Rows from block 2 of the image encoder of a small contrastive image-text model, named by matrix and row number. Rows with one number belong to one neuron. Each number is 128 + 24 x the weight over its row's rms, rounded and kept within 0 to 255. All counts start at 0. Numbers have three digits each.
After each neuron's rows are labels from the 100 images, of 14848, where the neuron reaches its highest value: "place" is the part of the image that holds the peak. Only what is clearly more common there than usual is listed. The data: made-up waving flags. In brackets: how many of the 100.
# fc1: MLP up (encoder.blocks.2.mlp.fc1.weight, 512x128), inputs 86-127
# fc2: MLP down (encoder.blocks.2.mlp.fc2.weight, 128x512, transposed), outputs 86-127

fc1.110:119110099147124151150164114181126129135172115147108148154112127098088165106116107119113143119123135139109136151118139124115216
fc2.110:108146110121069081167108111152157099151137079110137144161142122167129147140134134121140124140136107141091104140123147121108122
place: top right (42)

fc1.127:119141159146133103121114127084103143126138105134152104139164122150134110112138158187176153086087127162102150116117148122147133
fc2.127:098112110100121150159131111168151131130115126164090126151105101124110104124122124134074137121132123110153143136136090144129136
place: bottom centre (28)

fc1.62:141137132163118134138129140112123116127095125165155163106132123156132152090135145150114121152141142118089127192123121116100137
fc2.62:117110124102131138070159151113137118108121145122104114105166129086100114140143060092109134153102140106159112098110124143127131
place: centre (31); middle right (26)

fc1.430:141118128110126147137139087126146121104180085118117157158112110145175082126132113129150171139130121132146196155124117102114153
fc2.430:133123164153100148115151132147132095124092132113170126133124142150150156093144153141126092138106141152126123119144186171118095
place: bottom right (37)

fc1.231:093133139114140146169142142131105101137149119139110070117087120099174100162171136084104142151075144155129164162149162131131164
fc2.231:157128137145126120134140069110134141125095130121177145132144132147110155089111141161139135111158122121154134150116087081143095
place: middle left (30); centre (28)

fc1.103:120137127143125131155115116152140116124145091134175133158125144140102162128142116141140142126133122132126172119118165111078169
fc2.103:082130124139034089165121122153112094136130096139098141152132138163135149152143155137123111123152103135126129145129159134143130
place: bottom right (52)

fc1.386:131118129169126105136120103118117129069095099094166169140158120161163141109117123122143135143139193158103122138135092126115117
fc2.386:087132150086148169109140157103121146127117155161120125114101098105160088121174109121112109103074128121130158145138134109119123
place: top left (32)

fc1.35:156137176122119148116152120164125125113161118143137119131068144121083143143149129087147146171118124128145165094143166160094155
fc2.35:127110117123112104133121094107127125148116123171109157126163105139134120089096146162105151125128134157129124151137085119142074
place: middle left (26)

fc1.457:108166136137138164140167081154115108132116107092130110124153108138125117116145145185069170142081118146107142077129184157149147
fc2.457:127078125128121142129134138142130128112173087148146136158157146152153157143069116121130158103120132048093148177109140137120146
place: top centre (25)

fc1.2:093154128122119135124162093167169089094101154084132160157099132144117158098156114168106150097107124151152131090135142137140130
fc2.2:113084148107093100130129178130102185140148102156163140102162133155098130145090101097153092123139117057095104173148120118092126
place: middle right (30)

fc1.37:103125104148121103144152144150122126133156164102122101117117110125079143142127129151095141092149129131161110093097113119121138
fc2.37:131124110135081143118085131143104113113137114181154172088142142117137102145130154101132098116097122101099162156134100116142111
place: top centre (30)

fc1.87:114126117150133143140138118165156120135161123141111122154112134125097143114130089144121157078125127174136164154117154132139214
fc2.87:158117131125034074148126107147141096136126109113152146132182102163125157161112115123126083165126096122102107128139150140091146
place: top right (43)

fc1.291:160191167147140130109118122108091104111138155138152140105092136108152100087120154169126135148110171114121115116151132105133124
fc2.291:119100110132123107116131152141094110128137129080144135132175151167101167119109113112178127166168112126124103105127130133118118
place: middle left (35)

fc1.107:102119109134133148149145088159151094122096121150131158137119090130142142106120127116099118110099119164105135139164133143129166
fc2.107:107124121119103090099132130152092112134157127091136123133144149137076153172106147141119136146148092078158136170104080115106138
place: middle right (30)

fc1.494:130130134114132157118153118136096084123170111119124079112110168127157144167173152088127146186116099114130191122158166116104154
fc2.494:128118160144148093088130130103136163138106136183123151106140080124121133101090155148119131103143148139136152136115083126117083
place: middle left (30)

fc1.400:095137122137133141142157104156141114111079103118105089159122091147127136130181135172121162087085106172119120144111139153130151
fc2.400:152155145135137107082108190134115106115154124104126107085143138135138141116114094083167150152173134135142155135118146119121148
place: middle right (43)

fc1.222:143159147144143134136138151110114133116104142145174133138118088175156124096127145149154144142111145145139098111138132109114150
fc2.222:095120092102153141112125145115091108100117152077150139139123124139115122099148104137146127184099135149119141144129112095103119
place: middle left (38); centre (31)

fc1.459:141141138157122124126166124146157111079097094081116146130155121122139127080105150124093146114134178155134135139106124128121102
fc2.459:110128108105177136119108160111080131115124130122147121124104108109176083140185084095115140137076122094117164186155129105103140
place: top left (43)

fc1.212:170130127150121153148151117144145113118153103136130166152122113180155123125108116159091130153102123134136115184125149125129125
fc2.212:113100153105118131110137140145104104134104132111158121135132100161103141085156155134160104113132119158116162110144161133103093
place: bottom right (34)

fc1.379:107161105140150117124169080150148093151148129091128103111139149128081143118145130147083144103129119110162095100105121118139110
fc2.379:131084146110101152132112166109108158114135131149146121118084146137115106147123109089151080128132126114094142125142101150127152
place: top centre (35)

fc1.161:092125091145159182155151100149125096129104119137110143143112079119127143143147163161092122134086118145114124160137121151148124
fc2.161:138147163131096084103116172132130123110169141113144105105150190145153151112104104112152134133174124127157130110138160113124148
place: middle right (30); middle left (26)

fc1.348:071121098103135128126166091124138129145153133124102122110133155106071163127115132126075160098159139109129120096099127151143120
fc2.348:156119154126142157153104107123107097135110112122170113116107128151162110139152094085166125188105099132106140146154136119124158
place: top left (34); top centre (31)

fc1.145:159119134150119103133135134082133133105129146112166162117107141158151152107096146159150114134138159128119127146096078093145151
fc2.145:123120127103168137080118180105106157118109145129139102101150102106138102126157066095100176109120135120135163125123141108105112
place: top left (44)

fc1.450:112146141123116122129123102136147123094126094113128116133119121154135088125157102146146184120151130167156190150133109099114196
fc2.450:158120132151115148122140087129146103125126142136156141120139147125125128119151136125103094154092125135124138114142180196141093
place: top left (33)

fc1.23:113111139109146133133131125170149139115139100152130149141137116153078138125107091108114180125142115097160191177114129110105171
fc2.23:109179118147065114128101132128113095135127160070116124131100127152146120132183173171142086143096121154117111115143123132178112
place: bottom right (37)

fc1.19:118155124138124136137111108176105093114102138128143136117149101151128150061153129172125143107092092150116142117146157125149161
fc2.19:139076129107115116119131170123146179146179110114124139141146119122100138172096089069160097113132126086126123128130103160087128
place: bottom right (38)

fc1.149:149125118116127136122134099174133092137110127141158157128147121160146163087122120129085134100090095118092137163135154137112154
fc2.149:101144124149090111120108141170108126131167122097087130111113146107110142213103128150138159148150153117173091129105120119145140
place: top right (36); top centre (30)

fc1.271:093139137150159120104135096118129099116076134110126101117126101139109113109164119160134166121120131152149152155106122108122135
fc2.271:134101141132105122160136151144154179174193101132117130144153171127102121161102130108100099129167133121118087117137142151143111
place: centre (29); middle left (27)

fc1.105:126183130121154112099127115107106140092099147126130098123155123144132097074145134201133155130117132142165137090169118086162140
fc2.105:146085129119127158146115122129106157129163113115090107127138137128117118171152143103122114124111081112111154104138127182118096
place: middle left (32)

fc1.489:120095147115134121110126126138151131124124103120132133130153120140075134144107084110117196128135126101147203167080105106102160
fc2.489:110148118138069127150105137149117079140140130091124109155120181135131101154171165150138101154145129143150132086156134130175108
place: bottom right (32)

fc1.237:096096097127132118125128150084124134112116143145119132145094140111070135118122120142156165096115129108095138103101144118125089
fc2.237:145170156139126162148120079181144102133106121114117112123113092140128114158136121128108106172122124127160145131118140129103182
place: middle right (33)

fc1.327:145155091115135102116134097093106161138135106120153088150204116111110131073154109181174157123080151161095140118152110125173163
fc2.327:105138166104143137151108110144136132114108131158090164127130092178185108135127171138104130121149106122159114151113134128129074
place: top centre (26)

fc1.260:078112101131134094128154137130077109122181117135149118133106139122080158131117142158136187075118104127102109109078128131138079
fc2.260:171099152133122192104094133110161134134093114165120126112120106074131081111142120116138111129085139142141149117114121142100166
place: middle right (29); middle left (25)

fc1.377:142154126124115146131138099204188112132141104107115142140131111144120122105126087156083113083127105146141132165105156152154172
fc2.377:103098114108082099142099116132105110130141118122102147121164081166124163165095156142134119155143088091123125151143118138126141
place: top centre (29)

fc1.61:151149129137116114156109136196161091134161093098143143147141120157124116136145107128129125099133121152158174151130171129114197
fc2.61:125138126148022104146123086148147106126117115133084139131138142146149137133137129127122114121143102147127122127125152135173135
place: top right (32)

fc1.49:113117110143124106131121100109098161138168090153139068133184134117118135103148155166158155133091143152108133137143106138146186
fc2.49:106149176099143105122126092133160157118077137208128156114148087173148121066122135166097129102150118138164131153128134105110084
place: top centre (27)

fc1.262:148137159144144112092099145138112142125167134151186133096154120109114116143121111140135146130133150104162143155137142108087140
fc2.262:103134109156119099140098127131114064115201151103132120120121147169124147140148107146165070137115104156115102115125136101155137
place: middle left (32)

fc1.492:132114109167130149123166116108134085071095112131128171150119125152137130102122151171129145117130158126101127143064095133161133
fc2.492:119136117134156107097123155081107128139106120091126109064132147073136081149136138080115151155117146104140141145153147130137109
place: top left (34)

fc1.337:134137150167127161101153134167153109101116119109102123136140135109170136082123128116095157112092132127141135122102184156115087
fc2.337:142113117090180128107142166101111121132127112151124129103129077103144069127158091095112155138079145097098161172152084104109128
place: top left (57)

fc1.251:107133133093155107142117099149163140127150116081122135116126109132140104145114085125128103141160158175132165142130110120109144
fc2.251:101132078140132168142148141154116100129127125144131117117093113123120127146143092093124116113065123090081136154118154128143200
place: centre (26)

fc1.431:088156137121128150143119145144107079116135131065151098134074143119171116161150122080129143153107142087122146083134191119127121
fc2.431:161119108120137092123130100140139171131103102157115190148171094169120144087089145150117133138164134173128115151135106137103072
place: middle left (42)

fc1.506:122113135128165175116119153144181114122145159131140151111067129144116126154130084120146092127158108115120133128108158109109139
fc2.506:177164137075140118128104099113097150138119115148135101075171130164121065081142173139084144153125109120122148121108085149148111
place: middle right (46)

fc1.333:158122102131119138157137096142154105128164077119128151157144101157168084136143108131110144099114114130125153156125157132117153
fc2.333:141125164149090130112153114132110141113124132109148118134126121111119140088110166124143105131128142145133119080130166162120115
place: top right (37)

fc1.131:126142154129139125117130127160165109100144118093136171116128120155155088102139076098130134143150126144156153128117159128131160
fc2.131:082146149131106110144114125169134118127170153129102117150128076127137156121131140160133105079145121133123132121144170139122098
place: top centre (32)

fc1.392:073150146095157141110113139152149142135124161143145118115156125140110127099160091140092151087136082133134128119153181094133115
fc2.392:122119153115156140094128187079132150130098140163133137092155092098128108122156094093114138113087126096112141140135118112122097
place: middle left (26)

fc1.363:117141112067124103117158124136155143145149138109141109124151130148117121144147144156092107087144097139163153087117152129128150
fc2.363:129127127139120139119113152073084116127068132143142147121091102120163128115136108100141150163089140101105125147133084115151125
place: top left (43)

fc1.435:140132146127112111141112102142143138114144084126147096131144141118101135106129103173156159089119127143160154116125134113122169
fc2.435:118138136150104114132136089145136088114089151164167168107141139164138137116175147154088058140104103107099120142127174171150111
place: bottom right (40)

fc1.344:132131125123137134133137102116139106113109110087116112146108127139147092115162121142144171142122129167160180146119124096125165
fc2.344:134124137149108118115136133145132134120133142133154111126167167148110140112119138115106085117138138130123125126139180168109103
place: middle right (26)